Weights of a small text-conditioned image flow-matching model.
Model: text encoder width 256, text encoder layers 12, activation silu.
Training: adamw at rate 0.0016, 16000 steps, batches of 128.
Data: trained on made-up road signs on poles, 245000 training examples, 8.4 epochs.
Rows from block 2 of the denoiser of a small text-conditioned image flow-matching model, named by matrix and row number. Rows with one number belong to one channel. Each number is 50 + 15 x the weight over its row's rms, rounded and kept within 0 to 99. All counts start at 0. After the name is the row's rms in percent of the matrix's.
After each channel's rows are labels from the 100 images, of 14976 (inputs lightly noised), where the channel reaches its highest value: "responds to" is what is common among them. Only what is clearly more common there than usual is listed. The data: made-up road signs on poles.
# convs0: first 3x3 conv (model.enc.1.0.convs.0.weight, 128x128x3x3, each kernel summed), inputs 0-127
# convs1: second 3x3 conv (model.enc.1.0.convs.1.weight, 128x128x3x3, transposed, each kernel summed), outputs 0-127

convs0.90 143:55 55 57 65 47 06 60 60 44 30 62 52 39 51 36 00 48 25 50 59 44 23 43 50 50 49 54 56 33 61 58 45 50 73 15 45 50 58 37 53 30 63 44 50 47 56 31 53 58 53 41 50 55 51 50 43 50 49 56 46 41 45 42 51 51 58 54 35 67 38 41 21 38 37 05 31 58 56 53 35 48 64 07 62 12 32 44 45 26 75 60 19 58 51 41 71 49 45 41 47 27 56 37 23 58 49 32 69 21 38 41 49 50 16 66 53 40 48 57 52 65 47 50 32 45 44 46 41
convs1.90 139:48 40 39 72 50 44 47 41 61 40 78 48 43 53 49 75 48 76 28 45 29 64 44 44 45 99 48 45 71 74 45 71 39 48 52 41 53 47 58 53 56 19 33 51 53 72 37 45 60 62 53 43 66 34 72 38 43 52 58 55 52 66 56 46 59 18 55 74 62 41 70 58 91 55 21 56 30 35 50 60 50 20 45 44 29 54 60 49 60 90 48 33 29 54 61 41 64 58 38 54 30 41 24 49 38 65 56 42 52 58 49 61 42 36 18 52 40 75 39 31 73 49 57 28 49 52 53 60
responds to: yellow face

convs0.87 087:67 72 54 58 34 58 63 70 60 61 60 63 59 57 60 59 55 70 65 61 62 61 74 60 51 60 54 59 54 66 68 71 72 58 58 64 57 71 50 79 57 60 63 64 66 58 71 47 71 71 64 70 54 62 58 62 67 53 59 52 62 61 57 62 62 66 85 70 50 65 66 76 56 47 62 61 61 67 60 76 71 64 65 55 78 73 58 81 51 57 55 70 69 57 61 67 55 63 59 63 72 62 47 64 58 62 78 60 70 74 50 69 56 60 62 84 44 61 56 61 73 55 77 59 59 46 79 65
convs1.87 073:28 45 62 84 72 30 58 50 36 63 71 43 78 38 65 52 56 52 43 58 60 44 38 44 45 64 68 52 53 50 76 47 45 48 50 52 70 42 64 38 46 27 43 23 48 61 44 73 79 51 37 43 45 67 49 29 42 50 73 78 30 53 55 49 38 38 20 58 28 23 69 32 70 57 64 29 46 66 63 39 32 64 58 43 55 64 40 61 42 43 40 40 40 45 48 43 70 29 16 60 63 80 70 62 75 37 34 46 58 47 54 70 61 37 32 46 72 72 47 28 44 62 77 34 57 49 36 22
responds to: red rim

convs0.51 079:58 52 22 61 60 66 59 62 90 51 47 50 69 23 54 68 60 72 51 64 56 54 35 81 64 94 48 68 56 62 60 59 39 64 34 49 27 58 37 70 64 64 67 53 49 49 54 74 69 58 36 57 66 68 74 64 58 67 71 55 62 51 43 21 77 57 42 12 55 61 76 74 29 61 57 57 52 61 85 43 54 48 66 46 48 58 55 54 64 54 75 45 41 61 58 54 42 73 58 49 48 48 39 56 57 68 56 30 56 73 72 46 37 51 71 60 59 72 50 45 66 63 37 50 59 33 55 59
convs1.51 092:53 40 49 60 36 31 48 42 27 38 54 29 76 68 43 41 67 04 55 44 48 27 67 40 43 32 62 37 37 60 63 34 31 40 49 69 54 60 56 65 33 22 52 99 52 59 44 51 29 70 48 27 63 54 41 39 52 48 45 43 42 48 61 90 18 56 78 59 48 31 24 45 75 35 50 63 64 67 57 46 55 52 54 51 61 48 47 54 39 59 58 69 60 44 43 67 99 31 53 58 40 48 57 40 51 42 46 61 54 48 27 42 68 42 44 55 38 63 75 61 52 57 73 60 49 51 45 38
responds to: triangle sign; red face

convs0.20 084:55 62 56 61 68 60 69 58 70 49 57 62 57 49 80 56 64 69 69 69 41 67 70 71 70 63 60 55 64 60 65 56 73 42 68 58 59 59 63 69 67 71 62 67 75 64 68 66 60 68 64 44 62 64 70 60 78 53 45 66 66 70 62 62 74 58 70 64 49 55 75 74 55 52 61 72 65 71 64 52 76 60 64 57 58 65 63 63 58 49 66 62 62 78 65 70 54 74 66 59 66 58 57 62 61 69 74 60 68 69 69 43 56 67 47 68 64 45 65 58 70 60 74 58 71 50 59 73
convs1.20 068:59 57 72 71 43 36 55 56 42 70 69 56 38 43 62 61 43 68 38 43 72 34 19 69 42 35 58 24 48 53 41 63 40 39 12 57 59 44 62 37 59 51 74 20 44 43 70 55 73 66 50 61 44 80 31 41 56 56 55 44 32 55 35 47 52 29 57 58 32 33 41 47 63 71 69 57 50 40 59 61 44 46 45 49 78 82 23 64 37 70 36 72 41 52 54 70 74 23 15 48 59 61 54 35 70 48 50 40 68 87 38 55 32 28 37 47 57 77 46 59 53 35 63 44 59 61 46 52
responds to: triangle sign

convs0.16 083:47 67 36 63 45 42 52 66 71 60 41 50 81 33 71 41 59 61 61 52 64 38 43 61 50 63 49 59 46 43 35 57 70 60 36 42 74 55 80 81 58 53 34 45 53 46 65 71 68 76 60 69 59 67 74 45 44 47 76 48 63 35 44 36 74 60 68 73 64 44 75 43 28 89 37 24 51 76 84 73 64 42 67 57 48 51 58 73 63 44 64 23 59 37 51 54 56 44 44 44 62 37 51 23 52 54 64 55 64 74 77 46 29 58 79 58 63 51 44 72 42 43 65 56 56 52 67 49
convs1.16 090:46 23 53 27 36 47 37 20 38 54 51 15 55 60 58 27 67 44 34 29 42 50 86 47 51 55 63 30 50 39 44 63 22 40 71 64 60 58 64 40 23 33 51 80 25 45 51 45 43 40 34 42 59 60 41 57 67 50 44 43 58 48 46 56 38 38 39 82 56 73 36 60 85 46 28 66 71 38 47 64 55 52 78 63 57 36 49 34 38 75 61 75 42 51 38 46 47 65 50 57 31 67 48 22 57 35 45 49 38 65 64 68 17 17 66 36 32 55 67 35 59 56 51 46 48 57 54 48
responds to: blue rim; yellow face

convs0.45 109:62 67 64 58 69 49 57 56 87 59 59 62 62 61 63 63 57 54 64 65 51 60 61 66 58 58 56 73 61 58 65 53 76 60 67 65 71 61 80 60 63 60 58 59 78 61 69 52 62 71 65 72 56 69 61 56 66 52 75 51 59 54 66 52 56 61 70 61 51 63 63 65 60 76 56 66 60 60 46 79 65 60 70 66 65 55 59 81 53 50 58 61 68 68 49 64 78 61 58 62 74 57 58 50 66 57 77 56 73 76 62 90 61 61 58 62 64 43 58 73 58 49 65 63 57 75 75 70
convs1.45 096:42 41 68 66 45 43 66 56 42 63 67 33 55 36 60 42 48 99 37 50 70 50 44 36 51 43 69 35 65 36 55 91 52 49 60 25 62 55 54 29 59 52 30 00 27 47 57 48 66 49 35 48 37 65 64 47 44 42 56 74 48 45 55 37 58 46 33 63 49 53 75 56 51 68 70 51 44 45 57 43 56 59 38 48 58 72 26 45 37 61 45 33 47 70 50 41 00 34 22 50 54 72 50 48 63 47 42 50 54 48 41 61 37 34 48 50 59 58 52 16 44 62 69 52 54 54 51 49
responds to: black face; blue face

convs0.22 093:70 49 43 64 52 57 19 46 56 59 27 43 58 00 66 47 43 65 54 79 42 62 66 56 44 65 47 65 31 40 53 47 52 45 53 59 67 54 81 59 43 54 70 12 43 51 80 51 63 60 67 40 24 57 49 34 57 57 66 56 56 32 61 37 57 39 31 53 44 45 54 50 15 67 47 52 64 53 44 81 62 28 44 46 79 47 34 57 48 25 32 35 61 63 53 49 54 55 71 05 43 23 53 17 50 46 75 47 52 66 55 62 62 51 53 58 55 33 58 56 56 44 44 53 63 44 60 51
convs1.22 120:45 67 43 32 36 31 64 46 49 38 54 22 60 48 27 39 89 15 62 46 49 48 72 52 52 23 39 46 65 61 52 41 49 50 72 51 68 58 50 43 59 66 43 70 54 47 14 30 21 18 61 57 54 46 64 83 44 25 43 40 42 66 39 66 53 76 23 59 68 70 61 59 87 46 52 50 40 48 43 36 35 66 54 21 46 44 68 49 53 70 46 53 50 30 61 36 27 39 31 35 28 52 44 64 47 47 45 54 51 48 45 50 35 52 61 36 42 46 53 36 44 42 60 86 44 63 70 75
responds to: pink face; white face

convs0.34 087:56 69 66 65 69 61 70 69 53 51 57 69 54 60 66 49 54 78 65 73 62 67 72 79 59 64 56 60 65 64 73 76 67 42 66 53 58 57 57 74 72 68 57 62 61 60 60 53 63 66 61 59 59 53 67 65 72 63 62 57 65 62 61 71 67 62 76 66 53 63 70 64 61 64 61 58 61 67 68 71 67 62 73 72 65 80 63 66 59 53 59 63 70 54 72 68 56 63 65 62 57 53 58 58 44 68 68 62 65 74 54 42 63 71 61 75 60 56 71 59 59 61 49 60 74 73 64 70
convs1.34 062:54 46 81 64 50 18 40 57 59 50 53 45 47 49 59 64 52 54 44 66 56 27 61 36 63 43 79 55 38 56 37 39 64 36 55 76 67 31 53 58 55 40 37 50 41 43 65 67 51 60 47 69 63 59 51 33 57 41 67 37 29 38 63 28 56 39 56 85 49 41 53 55 62 73 62 56 33 19 83 85 44 52 55 35 67 81 27 51 27 69 49 51 47 85 50 36 68 27 14 45 50 66 48 48 60 41 51 33 58 63 60 51 52 14 54 33 57 73 26 54 66 56 73 47 57 64 38 30
responds to: white rim

convs0.85 069:53 52 49 68 64 57 56 68 75 40 41 48 82 32 45 54 66 73 54 51 56 64 24 77 46 86 59 57 36 73 42 60 36 64 49 58 54 72 33 60 66 49 56 64 55 40 62 73 70 60 67 39 74 58 58 60 61 38 72 51 59 40 55 40 82 55 58 30 35 64 78 67 49 98 40 56 60 59 55 47 79 34 61 47 62 49 59 73 60 50 59 39 45 58 32 56 43 65 58 58 64 33 43 63 61 70 81 37 58 89 79 58 39 50 71 59 45 60 58 59 37 42 29 50 47 47 46 37
convs1.85 081:46 23 52 45 03 36 41 48 31 34 66 29 69 68 64 45 57 38 47 38 45 27 61 39 43 51 48 29 21 40 43 73 42 42 38 49 65 57 50 51 41 19 42 74 57 69 29 36 50 66 33 31 68 50 34 33 49 54 52 26 46 62 45 42 11 55 52 39 39 31 27 60 79 45 62 40 61 57 72 56 42 48 59 48 60 40 65 43 37 76 59 71 76 45 43 57 56 61 47 59 44 55 58 31 51 46 53 51 57 47 24 55 73 47 37 64 58 45 59 68 67 71 58 55 12 74 30 80
responds to: brown face

convs0.12 078:54 64 58 73 47 63 73 68 56 47 51 39 56 55 47 51 74 72 76 65 71 63 66 63 61 69 57 43 32 69 54 51 63 38 74 69 43 56 50 71 76 71 66 63 77 65 54 64 63 51 71 43 63 58 73 61 73 37 48 77 72 66 52 43 62 64 66 68 62 55 78 72 32 55 69 69 65 63 62 62 86 59 58 57 48 70 59 67 66 55 75 55 54 62 54 59 64 69 61 60 67 51 54 65 33 66 79 52 79 57 51 35 76 58 53 63 32 68 60 46 66 53 60 60 63 67 58 60
convs1.12 069:64 60 69 66 79 38 48 27 40 64 48 86 51 56 55 53 51 81 56 53 50 45 48 59 58 29 51 40 47 63 21 78 56 50 38 35 62 45 56 48 57 55 59 48 61 59 72 35 62 48 53 55 62 27 36 54 71 52 78 41 26 46 68 45 75 36 47 52 47 58 36 40 82 87 55 78 32 48 80 64 53 53 63 78 67 55 41 33 32 62 31 76 70 50 33 68 36 37 26 47 34 71 68 07 66 39 49 34 44 64 39 49 54 42 49 53 66 61 27 61 46 47 42 35 53 51 46 42
responds to: triangle sign

convs0.30 100:48 51 77 16 63 56 37 53 47 38 65 60 23 66 74 54 59 53 61 06 68 58 34 55 52 61 47 51 39 48 44 59 41 41 57 60 76 49 75 32 61 40 40 49 43 59 48 75 36 74 34 42 43 47 82 28 58 37 59 63 64 52 63 56 46 50 65 67 60 65 64 48 42 51 27 49 60 58 75 18 62 33 55 55 26 47 63 49 58 39 57 37 52 50 35 39 36 63 68 54 57 53 51 51 17 63 15 60 50 55 67 73 30 47 48 56 56 30 61 35 28 49 70 62 22 82 24 35
convs1.30 121:52 35 40 44 32 52 66 43 49 42 72 42 57 33 52 53 40 99 43 51 21 33 64 46 47 58 66 65 61 50 54 28 49 55 59 38 61 52 45 72 56 68 41 28 50 43 61 24 28 31 69 30 41 66 68 67 53 45 45 46 41 50 63 42 45 34 51 66 46 46 37 48 44 52 58 24 43 34 42 66 31 31 54 71 42 65 46 52 45 41 40 32 59 56 39 49 34 49 48 55 66 48 39 47 99 53 60 48 60 36 40 33 37 50 53 55 31 31 25 47 39 66 84 63 25 59 34 46
responds to: black face; white rim

convs0.29 090:63 63 63 49 67 57 64 68 76 66 59 63 45 56 63 56 57 73 69 79 58 60 58 78 71 63 61 62 52 68 48 73 61 51 79 73 71 68 72 60 68 65 67 65 69 62 61 58 69 57 58 63 59 60 65 64 75 58 74 58 63 71 60 57 56 61 72 64 53 60 72 66 55 72 60 65 63 58 58 71 76 60 66 63 63 64 58 69 64 53 58 57 70 75 69 66 73 67 63 62 62 56 54 66 59 69 73 53 69 73 61 46 62 64 54 72 49 53 59 28 65 41 61 59 64 59 65 66
convs1.29 062:60 22 59 53 43 14 46 38 57 46 62 44 44 51 74 57 48 46 47 50 69 37 49 28 48 22 69 62 54 54 40 73 47 42 33 47 71 36 66 70 52 51 35 37 48 43 59 60 59 48 21 55 38 56 59 45 44 29 62 45 41 40 58 39 62 37 51 73 53 39 48 50 78 80 65 55 29 28 51 64 45 62 59 68 77 75 20 60 19 65 44 57 57 43 52 54 39 27 15 41 54 53 59 31 72 30 37 33 57 69 70 59 71 00 49 25 70 59 60 46 49 63 57 43 48 52 38 64
responds to: white rim

convs0.102 085:59 42 54 65 70 59 65 62 62 41 61 60 50 55 54 64 53 73 74 60 74 63 64 86 60 63 57 62 52 58 54 79 80 47 65 72 37 69 64 71 78 54 60 57 81 61 64 56 76 68 46 60 58 63 69 66 70 54 65 61 64 64 65 60 52 57 64 50 48 63 67 62 73 40 70 74 62 58 69 74 69 62 70 69 70 59 67 50 62 51 56 66 65 71 72 71 74 65 61 61 52 57 60 51 58 67 69 47 73 60 64 26 70 67 62 66 55 50 47 57 65 51 66 59 71 64 56 62
convs1.102 067:45 61 73 72 57 21 61 54 54 73 51 78 63 51 39 40 60 60 47 58 56 49 45 40 49 44 86 48 65 65 50 51 40 42 48 69 57 25 60 60 54 62 26 50 58 36 64 54 76 63 71 35 68 74 44 30 41 49 70 33 37 50 38 56 60 35 55 80 53 43 31 48 66 85 64 63 22 41 73 69 51 64 49 48 60 61 28 56 46 51 49 50 44 75 38 31 54 21 09 43 56 59 43 43 30 50 31 39 66 95 30 49 64 15 51 50 61 69 64 51 57 50 56 50 60 43 54 50
responds to: triangle sign

convs0.17 068:73 63 52 57 43 54 52 68 48 38 60 57 57 45 59 37 65 84 78 72 49 66 99 49 72 66 54 41 32 57 66 55 54 32 48 47 22 65 62 69 60 67 58 57 78 51 73 67 55 71 53 41 65 59 76 65 75 47 62 67 79 59 41 42 53 60 69 78 39 66 77 71 60 37 59 65 64 64 62 71 77 51 51 67 63 61 54 56 57 44 70 52 61 34 56 58 49 61 66 61 79 58 60 63 47 63 66 43 58 55 49 32 56 68 37 70 45 52 44 64 70 82 58 59 52 54 54 58
convs1.17 065:54 53 65 47 75 52 43 16 45 59 41 48 71 52 64 53 55 35 48 58 66 35 38 65 51 48 48 38 53 79 45 32 59 57 45 43 49 48 70 19 54 14 50 57 28 71 32 57 55 35 44 59 51 43 28 43 49 77 82 67 14 55 62 55 54 56 51 47 32 31 52 56 84 58 62 58 28 47 66 40 53 47 56 20 67 69 49 58 52 42 52 65 41 65 47 70 83 25 10 50 42 56 57 65 57 53 65 42 65 60 37 65 77 29 37 47 74 65 39 48 47 48 72 42 71 41 51 24
responds to: white rim; black face